Weights of a small sound classifier.
Model: 14.8M parameters, mfcc input, arch wavenet, widths [384].
Rows from block 5, named by matrix and row number. Rows with one number belong to one channel. Each number is 500 + 50 x the weight over its row's rms, rounded and kept within 0 to 999. All counts start at 0. Numbers have three digits each. After the name is the row's rms in percent of the matrix's.
# filt: filter width-5 conv (model.blocks.5.filt.weight, 384x384x5), inputs 55-65, a 5 kernel for each
# gate: gate width-5 conv (model.blocks.5.gate.weight, 384x384x5), inputs 55-65, a 5 kernel for each
# out: residual pointwise conv (model.blocks.5.out.weight, 384x384x1, transposed), outputs 275-329
filt.263 095:504506589588486447578484487570515585544576433500478500494508511489457452498461535480489509458467496468531546495452494537439520475499406527508427572477510484454509492
gate.263 098:540472521504477503459423462423527441523512539328426523509485537491518476464513509459520458491551580438443567524533510447540473528408572483475483642494494501567557566
out.263 100:434460562537410468591462548496517494488492503492457489585567514489439509383548468495503536493520542594545550525464480453516447417454565485528554493488531593491515585
filt.264 106:463510549487430497529533657476498560550415458503488489510544554504581343562555428512530515512537517527522520439444486559480511453538537516575586457510552491426556472
gate.264 105:576515549509530545525524462540498531525544470493563595478581505410531478493530460499472545565479520533412460548465511451485479446455445558488543591522380477491439535
out.264 099:536451530560572573512562457488493435566446571483485522437562524465533514496450467532461468484544470514503490562522491521557493571580520486578532455440545523465483486
filt.265 099:456465481440547449474536541500546423438423519511551485518549581453496458503586430438520523424495483539460529493469515498524578511592485488491429532508532495489531483
gate.265 100:488435484510510577497473436486471451473463441501528454448485518535408567541461425473532537393528506566488525468564505541518608564503556371473532513456526456497470566
out.265 101:503430483529531501486416480609558431477547505465523538540477595474569554416510448525420482482516467476525450581492445556447412544459521508492480499480374550500474567
filt.266 101:462547464566487514430515479498549550504557438471463491568455527583500467570464543523553497514459544515468450519484417482540450473445484478423528491430460560580345454
gate.266 101:579534582466568500480422483480552444642504448482554462469502449414568585470534490493486469523505519513469526476511482433540501461457449527508655506505538525531546413
out.266 105:401529495550530553576463437587507558534510452469442485522457577473485502389424467487544460482429468547519406553526475508577449455487548511491461469460445590485558543
filt.267 101:502455570498435491503536430503528484553433510450463581502496464470439468502413510527590539523542393513438489536520452530592561460465525446436524484410405462509467565
gate.267 100:485493492491413550513522560558469461523491484508540547521571563524494525457496483471490428563487536575446495441489458491476507436601527605521583526470538382491421500
out.267 095:540546427504490493483589487450527533560553579532455423514493404580478495412459583397510493557474445502456469580435588546509508506463502488394508456523509579518447450
filt.268 102:496433526481446544450549448432512528482553459450475519546497475516510439488426486521534445441513526490517493426544535409559497483532537535425487480492499497541510596
gate.268 101:608514528488463542497566491537539477450520478554449459490555478507508486579581547554443458464454599562512557502508523529438536613553393515528518484450458528469458542
out.268 107:540497520531562521530558506496531531445537391476564480489434438504481480558421538449447485560443515427566568647474461488544548559516552478430527473510501508544517565
filt.269 102:482522494430535532611536570564535559541381506603453520569541473491514550458439472431455539534452489578469604457451539547440496490490500482614523453520476442469536428
gate.269 102:485406518569507458537531440409505388511592412448532438396454531569472534498495564405486478464594494444568416505606552489535500514504517486446557534359445520590444512
out.269 103:538452527573465532526433499426563434477495560437544528514510555382509508496539499420493587537590574493448504445461474412560526470510519560486586508450427522561471536
filt.270 100:534524409454535419451528446498526531426538512444514537499496462501592511459517491412601527508529503537485493447566482473474528521448507523430489507492405440561530454
gate.270 100:427427561473520558515456499495495482480522508474522488520470484438557498547489547620506448584469399486491567526456460522566504475575560561577474470527522482533568478
out.270 095:485499454499461557524531481515589475411413460517542441548436540466533465439363479526568481536468651513454481597458520562471511486484569551433530569537505505547515556
filt.271 101:456503417466453510455588490495442585462496562516576522448566458490488494490586497631500490407505622479485450409440513492493497567571525466613408417468573488556551481
gate.271 103:567549442554561443457586488548581470536488536401509583527481514549432565458493478440430508463406530531500415445449571476564492504522544513502461528507444490409577455
out.271 097:521465573461478432565328460485536562520388460459527496502530483494474527435523511530525458540481501497458505497566446496510500496454441503538520506458503480496501626
filt.272 098:483535506601454451417540503521540548466495518441463476475507569452522552473523509457533485639521492565513486509494523518473510486525536531506452476512482488450451518
gate.272 098:537405591517523564499458551471460462567475416549525482521539483547456512450453518497463484531485560540449516532462565519496585599599546533563525501499542474428531475
out.272 097:477428555415462490477486441543521488510422475518534437450537578555548517470481581474459451533514468503480533594486531506557517418500530527551474502487538528488524480
filt.273 097:446446556458517546490526503547442510539498525514490517574502498531493537465503433535467487567541511526552455504485445540541545502601550423444596497511544609465484500
gate.273 097:633513539499456516447427520501500527503455576508490592428462358503534504491415452568503524500473416386439480431414439461484541510396507505520507489518479436388512467
out.273 097:471551485545454523385580514582514514489528473512514457467473485465475513425474442499488556519503412476493513474486443545467514468470461538496489510562434464448531512
filt.274 105:540429472583414461559490512480457556501531534507431496553527560549517461534477450446455524454559529471543412474568366564461400572496593459552469443475585455457447462
gate.274 105:477553535429500466493510537540485473504447531600480443576550468550538454431528466533408534498451518594463520467445481465527487518474531532496532551502560487522507400
out.274 093:530449531468485556376477465497532475460534515526508479518471454539485464496461546544482392522505502572465497510503567411454484457489550501460401558501453535560501541
filt.275 099:483546587583604522528493457533483454477496488495517476492498612481527493494559562400476551579431420546477567553523458564441458537528487616560518488452577480470479458
gate.275 102:490532530595401445486492601491445438471547439458581468456510472624490516498477418538505514474591495525562502397540592422479561493429536481504534561527556538547470493
out.275 100:482493443551484548478521549542446498507407444540544557528563508396544517504431499499562464670509594462446563442556463513504556474561571532598529515550566506555580471
filt.276 096:634576453431566453442437533533443522578484504510507444550531447491535525474491526566508492361496472463534476512431491492572508516499397499503581491451433537516566502
gate.276 096:501469446396543478611557461575483446374446499543535476508493387449468504455521467452508509545574503520442553484497473558503592594540513528514464464447416408541533508
out.276 098:420498441492561485452513497400535438579460524519503546524459507561507472575431542516529594525562543543564486551461574489574490492510444465444505486535552447523414508
filt.277 102:537542573538469472525488616475422515524525550584520486545460536475471416553451438577532425532486493522582481470555502535517469509455562506433490423495601497442462506
gate.277 104:577577539532481526424470433451508523480523537482422493417493479563528475475477499552513514523456538488437585447479508461492590543449457497491576553503466437502480452
out.277 102:539487482537483445471454523522484433596586525526556534450469462437507517514499511419578489485472446448562534571546542515550548487541591563402492526433509613482525530
filt.278 098:535499425541431531562551469437442441526534514494513546465477499486605532509417470567535422496520484540507514404455493503474472579446491424496555498510426548482444538
gate.278 095:568510576591521464569460495511460510437523466443555489471474504528456491495581494443376512529554440461455480526505431523546517514598401458574429445516539520482433404
out.278 098:504550483411503524410488536456423554582511443526468470505504470534438425527614454518629507462615461508472435508614512556473548475522526415521514481522609504537457475